python train.py --encoder_arch="swin" --model="image captioner" --dataset="small renderings of single solids in any pose" --train_examples=197500 --image_size=32 --crop_scale_min=0.8 --horizontal_flip=false --color_jitter=0.2 --cutout=0.4 --tokenizer="word" --vocab_size=54 --encoder_norm="rmsnorm" --encoder_norm_position="post" --encoder_activation="relu" --encoder_mlp_ratio=4 --encoder_head_dim=64 --encoder_fused_qkv=false --encoder_bias="all" --encoder_qk_norm=true --encoder_parallel_block=false --encoder_inner_norm=false --encoder_moe="soft" --encoder_num_experts=16 --encoder_moe_every=2 --encoder_expert_mlp_ratio=0.5 --encoder_slots_per_expert=2 --encoder_shared_expert=false --encoder_patch_size=[2, 2] --encoder_depths=[4, 8, 4] --encoder_widths=[48, 96, 192] --fusion="cross_attention" --decoder_width=320 --decoder_layers=12 --decoder_norm="layernorm" --decoder_norm_position="pre" --decoder_activation="squared_relu" --decoder_mlp_ratio=4 --decoder_head_dim=32 --decoder_fused_qkv=true --decoder_bias="qkv" --decoder_qk_norm=true --decoder_layer_scale_init=0.1 --decoder_parallel_block=false --decoder_inner_norm=false --decoder_drop_path=0.1 --decoder_positions="rope" --decoder_cross_attention_every=1 --decoder_tie_embeddings=false --residual_init="none" --optimizer="soap" --beta2=0.95 --lr=0.0018 --beta1=0.95 --shampoo_beta=0.95 --eps=1e-08 --precondition_frequency=10 --max_precond_dim=1536 --one_sided=false --adamw_lr_other_params=0.0029 --steps=4000 --batch_size=64 --epochs=1.3 --lr_schedule="cosine" --final_lr_fraction=0 --warmup_steps=800 --weight_decay=0.4 --adamw_weight_decay_other_params=0.05
Rows from block 13 of the image encoder of a small image captioner, named by matrix and row number. Rows with one number within an expert belong to one neuron, the router's apart. Each number is 128 + 24 x the weight over its row's rms, rounded and kept within 0 to 255. All counts start at 0. Numbers have three digits each.
Before each expert's rows are labels from the 100 images, of 14976, where the router gives the expert most weight on average: "colour at peak" is the nearest of a few named colours to the mean colour under the peak; "top examples" is what is common among them. Only what is clearly more common there than usual is listed. The data: small renderings of single solids in any pose.
# router: slot weights (encoder.blocks.13.mlp.router.weight, 32x192, trained with AdamW), inputs 96-191
# up: expert up (encoder.blocks.13.mlp.up, 16x96x192), inputs 96-191
# down: expert down (encoder.blocks.13.mlp.down, 16x192x96, transposed), outputs 96-191

# expert 7
colour at peak: black
top examples: plain; disc
router.14:124101152104155111141164107126151144122153157126141104124165093104102123155153136140125069152107129108148106143101116157159117107083130140148098091095144135148143131114143178083135131098117111144146099139132158123141090107141116127110104171111075124137150166149148170083119130120078096148
router.15:106104154088135098126168128111155136105137118157139124138136098185101135197111103128097101167125117142120103159120126177126139114112137133143071072127140125166117133094115140103125091099136116173166114136102134096125128120118115126122122161143116159139125156136162141109101145129097072118
up.0:098069131119099130126117130111121111097114130111175150150143092159130159101094127120124109088198130102168182112113141113129118162084160162117094129146128125123091120144111102142120146120147106108156111109072115142119131135156126146081114161106123149133099162124092127126141122129088103140
down.0:122128123121092117141106112111146110145088128127095083112125100138142093137082110143121138178128169167109123124161159101166118142143151117134123153154100163113128164121115156123122145140098149160117109109177146141139103160104126116146138094156122150178123112102139115138166118145133098145
up.1:142109151153126174102114121118145059153154132080153165138147146119149099103133117121154124116130105122113143136188134119116140099103138116100103144106143115125117088155172110115123120129146089063111127150153072149109136159121144128123160096117149106099091085091126143170163104137134176122
down.1:143136106106143132159113139112137097168164123142112113080139157169109149149168135132120106129144137131099145103125155090118132166122159064108134171169082085128164127138119164159158168134103164160133095096120142134115166128127128112114141132135098141181136144153158097125156074130114128168
up.2:090131131097145153147085097145150123088137122091124144108136170146099166091132147125094122118103127140086098155145121156138169128138166136082134120143125110174130151133133132108126116130129143117146111164143161125106100142135111095115165164145107126127161162135114121084109136141090139124
down.2:161088121125152099126149118156134136111151085161153120124108142150104101117134117149159100093128121119133078131109141154141116137120092151107137102100132129112144131136117105141139089151139103091127093071156153094131120120128133108119089131149131105085098098135115104051127133180103154164
up.3:110128121131112142170163161131153105151104120084157123143086125121139105116118142134099124103105160144142097112183168097135131096114116173166105125071180116117112144154178127148099156134148137120171117132126087096107168157135107148118133142121143178083112137113125071118107144121108124177
down.3:146142138116160140101099144110112141134152071140149128119136101147093158109111097112121141140096099120171120117188131110118136102135135096111157151154136118117079129112131135063101168127142103103101110119118132135133126105111151122080138112113094130110149168134131095150160103134130160099
up.4:146133105070138145127141164118133098158162174142160132144113113134172098135118072116109166161134111110143112108157126130131139131119100144119090112103108175127104109111105112114094123096098139116121138144105082145105118127137132132103124143136145133130105097158114127153137135120084132146
down.4:122140176164126128142116108110128123125132124201105136118111149092143112094143149190125095114119176123093127122160096074075111138134119131101146147120157147113116147155129117176110163174116169172093117113147149135117134173105093148127166135166136134135112112089132118138129127121157114114
up.5:115120108137128086112141110104124169147104107116098127131092159132104193150146150144125103118121089140103159186152132130099090165099120108098127109141137128109161123105132128167133115120125101076103091164135133121149132132142092151139103159131181118154106097110091132119131152121145161122
down.5:131113107123116140108106101118134140113154116099124176106169111122079104184122072131170098170127144127113088136143122122135136102089130133086102112105109131109124171136079156134088120120106129141167123091120107152132133125137167106104150119078147112105120117144130125129110107102138094139
up.6:103167180130126097119140109134148118097105178165101170108123130125074112109119114113130140159120141090100132103149105138135125110157106146131138146120127126163215151098165130114137156138131163118151135110104121146143128094123110081168158107140111097123112169152125113118097097122182139103
down.6:130162103117148168097129183144135156164192115114095163144145125111109120146142142138155131100120129138135126121106174139146134140179131150139098107133105106111126140151091116145104097081120156110132125161135125104067134100182109106119135119098114101093104108113119112157103133119171161099
up.7:133132144133126116183110130182125048125146146121172112136108160115119141146116128115143155116173159141151140103102159101109120107122144159115123074166123124130133139138144096096133113163124109129153191124146119125148134129120107136100150102135150114113135127115140163116117139097129094116
down.7:160133113120119129132154108110151111147127144173093121159128091115174110175145174120091098139160144128143118097097125175140131131118140131098136121137093142112131141127107136100132124137148086104095160079077144088129142158149080122143127172145133132143134089125128150115165144134084123155
up.8:094142126106178181160140102114129082115128130140085133114117124150105088119102144112139098116148109131095105100137112145108087168128099123095155150163077093130162140141185084120093137113080106110110113157142128122120133109107099148136144118141140149183189115148098131080148140116162129099
down.8:114138128124071116122144126122143140116105123118183115137110116106131180148127169127129130158101157142110163196108153131152128119111117142141141094108150103148081113147124163124093106175196110100161133135140107130126093113138151114134146140114132128089058123092179135108124117114122135118
up.9:152131140118191105134103125129140121149136139115098117081172161135147126115127134152133165178136161124089143150102140133162102099125104135134108162126162151176146167107142111146129115161103133135124152149156157139133118155131142178111150067148168136117123091115103126147089107106136113105
down.9:135141171140162125143125064130133144124146126103161127159134135152093126092123115137138121109157111145151144150117073115112138092111127138131117124149087134154106109098146106101106096129118125138142115134154049121127109169102091113134120139099154149107139127124095114084117160147146180106
up.10:118162078112170127132103121112137106107130163126150129121120149164154042127155141118150151116157123150141150153136091186134138148154116146171133153119175149120113103170146138138099127133109136105159157158164119128110126147133138163127105142098093149112071111133098107143140135072109114097
down.10:112146141153070094111113090116138142117116125151081143142113142065122133154106128118164108137115159125173136113107108125120065101097155115127118077162105145132123097153166119135106132140177150107134152138091109120135108142112151129097142099146102141139140134125178149133085148165108149099

# expert 4
colour at peak: black
top examples: striped
router.8:130175066098164132130113120138095101131112162129073172124122129101164123117126161150135125110103160097145119124108096104132137090176130135149108096140151147117154082153124116119111152116136172120094134135175153148137110131125097088177141109146138133145135100159115137097102141116110147106
router.9:128138072122161131142134120143103089136121163115069154106135160128116154149118153153131129122087153116160113097124082100136119090151106111120108096125135146139155091129163154141150139146102163102118126125141143163131139114147094077173158104123131155173128124153111117116099128086111168102
up.0:173135125118156173131155138109135085128146126127117132096138159148128089139122135153111086126139144130104126178111120145122128135139164105108095056136179152176133135138104126141124154112177114136156108136198159156160121138097123139125146132142133124105132163098111114076179122097150135126
down.0:115170103147115132099129106103147148120157144089174123170125144135145150144105094111152079110109153148135144091139129131108149154105123145131162125154091101160173142160101138163113114091123115162131088106088117121105160114134108128140159121092102115130108179184101129143141143146130123152
up.1:116110121124137151137147141141109124122110088156140134149082134143109117146116178120127119140136117139086144106146148141094096136138109127102132138161148164122184146140135086082126129081106136121109116124135145131161109118058122167103165134124126163140169152061104112134148126117168111124
down.1:134087144149144161132146118107181157139158117128109121133141162112166124132156127133132134124108101111159147102090129165181126148177119138141154145114086136107152127078065135146114157123111076116155121117132104100086124091160125112090132072151111123108121132172129119076108139146115115136
up.2:132170145141120072093148083124145102115135100162094112135186148140089155185112112145147134119163139110087176090127108161081091112133130134128100115151145124135146123173102140127136108134139128136155156162133135133147090163112118185124096133129124131143162135150130170090148080100145100119
down.2:126133108090108155116138092170067128108125181070111133101165110113114137137139136128094176185137123129133157114155125131133167119136123136112146128137112127130192189153098152138141204143146150101106111127134129107107147108122144082135097123141150131154107148137109115128149132157158117114
up.3:104121127151137137136142146129149145128122168101118107119090147103133130112149155137128114128176133124146143164136156131095101111137123079145084113161160163111168123045141105118074145151125129108098134100176131147096115124138100140165150106157119134174100106083112083144109103119089146111
down.3:111146155131143137115093135121060129101145172090167085141166166123152071150117134157087120122155143143197131116107072127102137099149128146093123113145101128139079073095108148104147120169116130122184157145122153154134151155133117093096114096137123141144141159185150151124139122123157169093
up.4:136126135075175122163112154143120125130126114086097178118112077102053106131098136105095171128092107133104103144145169110129147162113112118139138161124148141151087086132110150098142088128111125140144130133143137116192109157155102138101117085115153133156143147158142126146123135159152166113
down.4:147142125142160144105117168106137109144143121179172102111111153165118154150178167126129078108099101180114095167131097145087106146126143109162125095121147148124152153086142132119153138119199153131110136129158111126098113100107134159206102129158166137144119082116120121142152169079131118172
up.5:128143115161145161110100114125103082085150119140153167136111138134117073116085098153131166137082142157109139122139169153163145094112102125152121092116128102171192105142164155133120096097104168122120102107140176134104115105110112176117164118136138127129133121107119156098110143140092108132
down.5:155152125147107110112144144101107141160126138114101107133166153132132129159167122148112144090166131118124088105112102132145154174170136132135133142098169130150133151137066134124139165164116094104157179101124139132141140117119160149101131147143131178108112103115082172151119098166130126102
up.6:137073163146128145153111133148137157122149140101069121152144098124119132130134163114107130159139118154122080149157136124098117160123112131159095113096153173135089160137138131133165135105147100109165112122117151127098146097083128131147120152144108114131122101134112099082128108093098180115
down.6:104142113145151117155167148119161164088176108172127167128127144104109081136134134121147125152123117136146095093112101141133121137075146108136152142143088109161143120126120136157119131153080103129135128099172110121073161120176119085123157105145106107123110158177127120170135166089127194143
up.7:174112086138093110122137140121140112119151128155129120120107125169173106157114128139147183108172152134101149134091119128133098152091124159128171185167144132106157081137143114093149107107140100109115128139132170181173133119109088142149129128128141157136163064137148146127115151116128144095
down.7:168103160061160126137158149151105118116173132143107088104096164148093088110108149082142112122151154118127107106101097219124155140109139117142131164098160121146113070142104138172151111091159152140134152093117125124134169090105104131127105126157149147153117149115117090156119129146081118144
up.8:142123122144180131142116107113114121118123110166129177117118156153123111075132098118118126132113146115133115148137167096100114127086167108133100113131174140132131148116184128118128123115102100130113079115131154123092131144120118156135145180102165168087124160121136145085149135173073091125
down.8:095169150121123129096157101133129080139110071111083140109168141118135101165135095173140148124136152109124134118080140124132125166131157123149106140145117120150085131103121107138151075168114110125111130114142078090126126109140146166147137122103132155111074160154142095122118106122136127154
up.9:147120161113118078098125079141172110102182163116087136097124129170150126124138110138112114136146113107129157110114123127148092173091148132122135125094154125085100158137178100092134105107121144132127126091120088117160090117145191140091121146091137140159165115141120108112120130166172147136
down.9:137113146146155147137131142145139120136113121142156118110092099118113122129083180108109112126084158122115113166141121179092184136106147159104125102153129168123095137125133117156126135116160109092154123155136119103122123145089162122112118118155116165167165153141131108167145088107119143165
up.10:147145158099129121131066119119155081122128137131126146144124123150147122158148138110093152097111116107120115147190089181125143094142100139136121114098102117156102101134105108102172110141142105117103095141103152140170138149184094101126109136155134166157107085127141190124119148128154150136
down.10:126115136182123147130113071148124152117138169096133161089123114158119163089090181149126146152139154130133124122146085116109108125165150141130137099105123156150142159146175145115127132152162178104110139128105162110146147111130108120095097102154104062118164103102134129133126122120127111145

# expert 14
colour at peak: pink
top examples: purple
router.28:143165169097139117134087099070145099115147125095097151101128128145139138117122109127083133119145100163073117125146173126110139113162119115125139112085154126118119103119136102100130148126149134121164109138147154118127093116121143093103163149119139139124170140095136137116100117153076135118
router.29:108135138155137114128105122065145106184135124102102158102155080118124135101117127099125100084094075123124122133146116089116120111134130114139125145081123108105107110116147131119110162135159132157172102152165135154128112120109137122134093121120143142113158152104101124094100113135100116106
up.0:127155148103151130103179137127096149160147129110135146129116135148135144164108104136153140136162103159113084117139129136122183178136128097155134155071132138132113106150132104125105106167161099154093167101131132079134164149151122110179134138095105136123131063123112103123131137133151152142
down.0:169135140151140133120094094085148132171180142140147108128106138120099154115166151123107127154132144101104147130162106144137100095127147157106104127182162130177123158136121183108089145135128147158103157097133125083113136073120164147123126163153137086132144135145145157140127094079146150122
up.1:124125148140126132102100142098161166159151149095117098123143167127145132094124150167119134135130118125177091151133146130136117110112121155126122149116131078164140132100127122125143175132123087147117127151128116136162134128126131070121121130161170082137117137176150123125111162098154174124
down.1:097107122112129162153121113117117118129108119150159134126120107110133143135164125104149106104131127128127128126102111129110121180116130112157118126119088114095129148139127155115125101151145130095134077139120131134101108133097105187100125131090153120119092143153094132106136117129119121107
up.2:136119123138101106122118080100133156075168188090110139148185108099144109153123125180150131122145149138126148160135158137135090101132135148141100089130138168123092093133139166106079146123195184147115109130168084134154101087128123091131097126126078111167128149101137121110114108125091135129
down.2:118145161123142136120096130136149139132109155133119077141104102083142147124126171116137124098119131115134134091136113116105101114105129097161119142176119129104147133103110115134125140155113132110104099102173128134175137119073117084109151098161135127126135110175140185125108156139127130143
up.3:176123114117089117155157128142132121100091073102114133123104113114147097122140132083062155119137131084122145139137124134142109114133108148091100094103124120131123109121100102108146132141101123167126109125158106127129143099090112112152153128133096111131142090141128130155097144147113100148
down.3:100115138149113097141135105118113106157149134116141141119127172135103114122091147100112135141097142126108130131157140147152112087143146149141129187161153127103149061159137141144106147164140122135177118128131145153147123156166119121129070124124131158132127137115147133106112081110094160109
up.4:124165121117087149155103147135084159115117141121108098131113124118165130146112097100115118141144081133110119144147170150126108129115124122155102145092149131136104136099126114109096119126151132077115108100170107123152129133103128111136135121095137114123094137094119128120188172130157108138
down.4:107125120136158155064133156136099139151166097095127102136149140127170094133133148093121131137188118158182154105118109103115116150152110125138139114177131094139159119136100121136127131113112130126155187090137110117196104156150123104095095124090118104154098146145126142088132135143148175105
up.5:080137126112131145096143153129097130138141107121089100115128133136167120125111137111070150096111124135122116128078128108107115101067128178125175163129103098134111134125091188105141109145078114121138167170131134076148130104140123153117138145118146143140136100105146104133150160175119136121
down.5:124154079074143098170150138125107119106117111152114148135125111140126166133130184112088083103108101144122125109140133140156143126152116109156114135141150129175144103099140132160085061094145136082141118129130168159141089158081098128143092129121161146113087095176114165129137104117129112142
up.6:182097129159124151082155096096161114156136143137128130129133144111144107106153102099095101131137124087115164088106118095135126160111108148122122092151142158120147100102121133143135110125155111110124125131137096101119118119104154132123142099158086158079138118145136137100146122085117107138
down.6:104138122184137116126146136164145106129157146046139118129128127123143124111191119117101109118137114130117148128155148126119164126114085119098176117116129138143128106115115157135115142136108094140134159097109096132132121104191155111119136133132133115147118085173135102114063137104074123109
up.7:151161132117148127110135109114109123101167116111122151132129152148151101116077131172148149107106107117146116136144129140123137162120142125141150103114133108147149124130138151099131110108123154153137108134122138109087118153118176127119161184131094101189129114082137126169190139133129114136
down.7:104160152117131123150125105092109136130115157110135123137152127117152133134183141086123114156144137153102129105138124125102175091113127152143137134136122111127087143137119121111107102132155111141137163095173111072135078119108085164124113096135134125136142142150133121144129146146152082120
up.8:144098119135121121127124125100134107103166097130114101098148160139096165136080133166148162143118153102135124101101150156099142147130144149126110119125137116089169128128135124102120125088162112114068132123126107128123157111139142100122127118114147174107140130133119105125146099129129095094
down.8:166123137127112132128160085121139119151098117087064118071137118135140163167166185139166128137119103165102125127122125110149137141095112140117147134117110116097159115119128157142106149146101153159157110133122105136157162193110115131096120081145113160145123145159174140103087140148118098161
up.9:174123145115122145096109131154131114144137087165131120170137085149142147157121096177145139159102117205108109107123125100113103109100120150138115129158062142121084095151087130140105155141123174101097159180138092130101122164138116113128119113110136190135153125137135116132099135149148135094
down.9:101123092192126111174152162161154140132122125137102140091148113115107149104143135102170155137081096109121109096138115153138105131120115083105121160099161106125148119130145126091131154132110128103171123127132114095098104142120147143132112161154083112115094124099165131111149181121133111139
up.10:150149126129097145120096131139119161146121100096105103107149095132145149119184159139139113098098144132137142087134108115164092132165112114120134078114098154115112105107133138118169117129142123116115127156101092151105085088068138113106118122117128077093112157115130097136103140195076133161
down.10:157141108089104148088145110167119169149119128141120125139161137129145156115089121141107131100162127159144129144110134128118157124147123099118148122142168131118102120156098111139135122100134134116144174083132089129100106131142134154123146133115120106119114135139184129118152144136155147109

# expert 2
colour at peak: black
top examples: black
router.4:126156125141136147136097180151102118129132116126101136102144125134145121112138088106146137166147160108135135149160160085145156121139099123134120117108103154145105128086118099141106121172132134141135114129155105123112150126109140108148115148144183135142128142128099112126108130102074093100
router.5:133163116152147153132115181136170114123152181114115149139139149155172117132131121131144173188120142100168128157153171139151153132133089124116121134147140166160108163076123120082132135126091139104126092117141096114120128104131117123142166115142118134144137121108097093157139125099088134125
up.0:140144116081136115171137164109180114153158129126124112121121137173145111121120122149108136148121134102124134138157130138132140116098153113143118167094125156112104148121132129088150139112113114138138130127128132175126139132125107114168156153090151103144110147057091084116116133122160152144
down.0:130111144151122115174126123109137122172130122133140140148123138130136142196172115122144119116129116132091132088101096157132121129121094140130167065107132123108116138134156138117119139138162135142105101151160124113108112124142137138134185139158115167141125104144060128150125138134128098120
up.1:123107103125140121128114097139122119129121147158077152133117104108128118133165121103153126187143109121167131135108130093109127115140077152151094152105099111214161128156113115149112092131095102151163130112112115122157090119127087130133117131145152120145052120120112119132119135120166116145
down.1:115118137100156059103147118090116140133133137085125136092101122152165124131122113119158123132125119151072122135111155114104138149148145117140106151166135170105138121143144089127149164166114105110129094125169108101071147139143098152146112134132134163128151142116087107133151145104139150120
up.2:148116109159145129125121123110124108167105139135136170136144154097106140149133134129123173091095165164128121141093117162120137073134150124111114139113154162112130081083137092097119148145110137111159134152138110153164146092119179174127205143129130133119124134164154107150119083093123131156
down.2:127105106097132112166131110140122158129139166118130091158153140121126111142111123157106099136171133077174119134133117137114135172125130124148154112177089110089155166095094144148133123088111123100126142121128124141093100135143105099085137072142117119167166099158107133131117165093152084100
up.3:134145125141147124108118102136092093140095107138156155158156105096160134114141138142157146100121117114126123154134085103136150117127133108114099148172162113129127114128127123137119118100166135092112120172102120148149142185130115177144119104168088140152100104168139097094131126136143123138
down.3:162139110103102142079155135111136110124143131131133138129128135100146100133140115094140128150128071144136136094105133095149131135155130099159127073120121085102130167117116170101128094121100095077130146147182136153109101163084157098146086185135150137158133128149107142135140144112098137165
up.4:117108103121118146116099150125173121117152132140161117156110122089109108128093136112133143127107081096129088137160106121132120134139182128197132130120110114135128134068128124118151149110099107122127178119152099122126172130120165102137072086136135090147152154108116100124103115142137148108
down.4:129121111147126155137149171129179118118156092123109112106140147132166120082191145127135128078160104100125106187121172157138138107136119120120164123118111105112124137147170134137110145133135132120127109112117129148165134125128138158108158125106094140147110111120116127143105122106159121157
up.5:123100091093089107099154135130153147081133155135147124101115139163140129166135087130077111107136119112087124113127122109126145122125105094128114136133171149167175175149171097109146093120105099170153120176111145117155127107149158113138121097159131113114078130129147145104107127118086134116
down.5:100133100095161147138155106117135125129113101146101129150105073111109118110132139150147098093105127150149149140154159138134107130140119096145135141105120118095139143167136166120156146147144164151109094117146075080154128122109106140140140112113131187108131069141130118134166154128162109091
up.6:109135165105087128115099153087123144127155141112078166114119128097098135138115137135111155132155149111120156085130111153140086147119131138132085165106130153153118112092142160151110155177114114123129125117130135115147107144094130130112114093172146124155139114111185092102137100135142080114
down.6:124125141105103110155135128138089136135107149171141123129141143114126117163095142172147084112103122130100129151148075163100131107098161075138133076125104124135165109176145123142100103185148135140122138130146124170156149090127167132122151121129122161140165149120087151110153117118089161167
up.7:134173125152151151130120108060142142172128049108117154115150101138126134102087127115126095126125085108112136117128145140129099166131147160127133101071147176129169147170103155127136133124139117175151115128111106137181139160145128126136091165073109099152119130157130084102170122132133122124
down.7:073132157095120088157193165124108155130150126159118129136159134149126098109158179124118115134150146147111154113117089137153156102110109155134127105129076084106144122100142117138135162084126118160154108072121144088153090141116174120149132084114140116129117139119110162135120175135086135099
up.8:154114112088131073116117113137100097105127131071149125099113148099139164122122103129126135115143134091077158132147076116163112174174139107158098133092143116140141191139104119133148145106128172138150131148116131140140132112143166138105131114142157141126093131135112142173149132113116101086
down.8:104123170143129144132118118114104120125183118141121136105114181121141137134153136123133151149119109105124149093146161132079124148132101132099119130130115114058166138130171147154114151119112099123127135111159128128195122128115146117204132104119133110128143078121089115103120112120140158108
up.9:128143127114101109118107106119116156129143115132112117196144112136124104133141124114135118142105146116140120174112102097127168138133171171129133097115123136149176164155117141105116156170150113155082102111138122142104166138116113159154152123141110145103151156130129134113124104167121105096
down.9:145107107136181110094127176120115157114114123094107149141140154147143106114122101132105134111126163122120107116102153175172146141156084118146090147146083094115116108091120149122161147098126175128139117091140104164138152110138124085129058141111131166124126157141129113076180102065138151142
up.10:152087121148121129139138118139093126095187164129116139126131104146115142168124083126110137159107140121162119141157141087128162107079163076101129114146118124121160111128156139126077118164099121125134129138139096122135122116165110115198166129121193120100127156156130084172157149109070128131
down.10:106125131092138125157127129136107116096131146075176135124135070111154130149141143167096132113154160125139119155129143109113108114149102144118144161121169153120112127123095117166114136100078115177129142134113165101154156133183113148087125138140066084163125111096123093142137141133162130108

# expert 5
colour at peak: black
top examples: black
router.10:114087107166114082125168118131128140107116131151100126134107135095105162128135166125125116118143101132144130125079174112126113123102126123119125151094134121140119130149082157136097114123129125087080137144151160117150112142124131134134135144154119089128124089135150161155136131144190131113
router.11:121141142174119154106147104130159123150096139094150157130115147096123140156148143101126130128126125150149091106153140156134115105156105117093115142128178116121075132119066144139108144141171083115111145131104174123148137172167126154115114162174120091155096112119136131150091151132137144160
up.0:120170105135084116113106163142127104143161111098108121123072136157150134077105140105132128143146132151129141108127156112082152156157105111122115192093122137103123147161143144159130077118151130138113145191108132107137133121107186111120129134096116160117143126147169114110125124115127178094
down.0:102109178117175135096168098130134105153104122135151178139155149108095081125155096143110156103137108140095080118159146104142137093114135117133133132157130113132126131111158156123147099114126124142161116158099152133123124125118085140156108117141141121104121146149122137104130133107155124100
up.1:106105145143094135108106118163151130096095112148145132130121133161198135107164148151146118087135127100118102143135133166163167104137120166135145103117124109091176133109090104157114123118171130124142124139145120125129123147118150118106130131077098119194129192090144136099111136152121098083
down.1:146135114144174102123132133084133135174116132107120149103112115111114142121114156088122110129137139078129158144116150131110111088134080116117104143145111123135076101138108081086120161165131125112146145130092089134116078159086144101118137119123102127120126098142128123145116142113067160124
up.2:125124091134135111139110129117146161119129127141121085158114101138125119069162139137136130094186108132135133133125147193113114158142121150163107133114125112084196118080127102111140145117147100124130135086138126125164139080164154143124115144145130128086138168143091129141176069116137139086
down.2:127129160132123160152120148139173102107113111078163164113143157143150159128139159087143099162117111108169108101135140134144119092116126154102125142155161126169063128124112146163127126181143125136163126133110147188127136162102123140119179097112151121167150133162148102176121129118153086149
up.3:109093134121142143149129093134133089121116160114093203145148141127146132082142122078151081149149117150143107117146110089160167128105108150079081127152160128122124153170105074082104133100129140135126115167077171140110150126132143104126117105108148134081094110129136118113160108123145113137
down.3:117107102150137127130161099157110137091110092092128108107133106137138119108085116136120141085155130125096133128141141157110116104144115146125119149109105088152100110083109137136099072154126124149119098148091092157195142092175131121109156138131129097118124110145165136143125123160118185120
up.4:094133128142171102101066141140065126134119103125152171113138156156129105116166112143154099115132114147122109137109138139163147123104160177103120123137146122109104111153159124160125158155112143129120105110128119139139142155173108101142159131135123144111135158141124096130131103105097072162
down.4:102142114143114138175117101092143134159135108150111096113127096079137137165094109126079128173141111114137134151143110119151150097147109098133107151102144096142084117123129108120143152160111096093140181119136122140156128126075122128156147161122117108133145120122162133134088115151141129140
up.5:166123071150152127097119091184141134137156111132160115117143110157131145120098156142130135168158110143127125158104156119110150138111123157118152114116133128140163114130087153119143138073149109123169109106170074113168086145119094151111076111136132088122138143114108070090104105126166133112
down.5:093121106117102133160116136097114135162115126080136140117148111144143166137124122114093117134108133132190151125141088163160118061118099134139122159135078140133068142130092125120118123126104130150125186125058191179128104142115149128102139114126143134131140145129129148158096105131130105152
up.6:124111135114139128154128124122100138128162080100120102141137113142119195152113102106120096147146087143120114169088139136120118159133107130129126111144147078127140151132140087105130162126163194108092118119116138209112084126153115120158144110130127159153090150112148152115097145116090109143
down.6:170127109140107104113120128126152090099130146125137144123109126147070122071143137146162116134111085102124146117101097095104130108131152115147102080108143156113140143143084148144087159107091125076156139145125172068128159158129114134132129161149131113126160084098106149110131121123167144121
up.7:119118151146124101136168142153084120109113109157141153109101116135104130091133124136112105113138132152160163089145131125181095114092134118152140083107167079114135123149115105120126162138174105110139144121103110125133174124159140150174128084155113121123128143114126134147181131095169107118
down.7:106122145107141124165153105107101207121100127144109147145150091088140134106118126095081150166141117143096137118106116091138128113134132110085141184102115127125081130151135124134126083116131122175114132127142128118128155141160108139139144129171157090109107058150117153108136173135107117094
up.8:125097095133157124170130173133127177136112145146063173141143114132143127170077103130114153129128135097134150132179135136150134079174114102155112122157135187118120139113137115133069082150162134110119127145085103121135124125129124096155154125123140096103109106135127112155068167128126157145
down.8:144148140123138131068158093123113114119096138086100131131121118134101135127165144145149138102105152130097115124136110107132146113098134154139102155147142092124174170150158079126142126119139102148161103087123109091169171069083122086167122109103110151148130095087108183124136112176093163126
up.9:115087136176089102138114128125114076137150156162137127118108094148127140136128108122119177121113153124115154108156109134122112191119094125144128085168090140141131168133151172111142145179143139134149136118111155154155179148109095094130133145183160134138155093118105169120096116080115135126
down.9:102133177106151159090139116127107107143167113145154142109115146173087126151138106146118101117121165123116111161119130139099172110132096151118185150107154146124153116119119128115128114114120175142131160107142109128105075135145134159144146116145114144099129105147108157072171148092159154125
up.10:087155100172119113125112122157171161147114113056077143127117152151126132150092149129115167116117162118151110173137143143144144131126123138093168069109131116151091116145150129148119122107141184132123092137173118154102115148139134127117142069120136097120099121120112120128136124165124111134
down.10:185115168152141154134142123099077112117137156132142130093133144141125129135179149125117071137160115123124123065174121164126115140157135127151123084135122141126159125115123140141111166109139076133133129108093128155144166128094107151118103137108165098116130158124136142110125082134120164168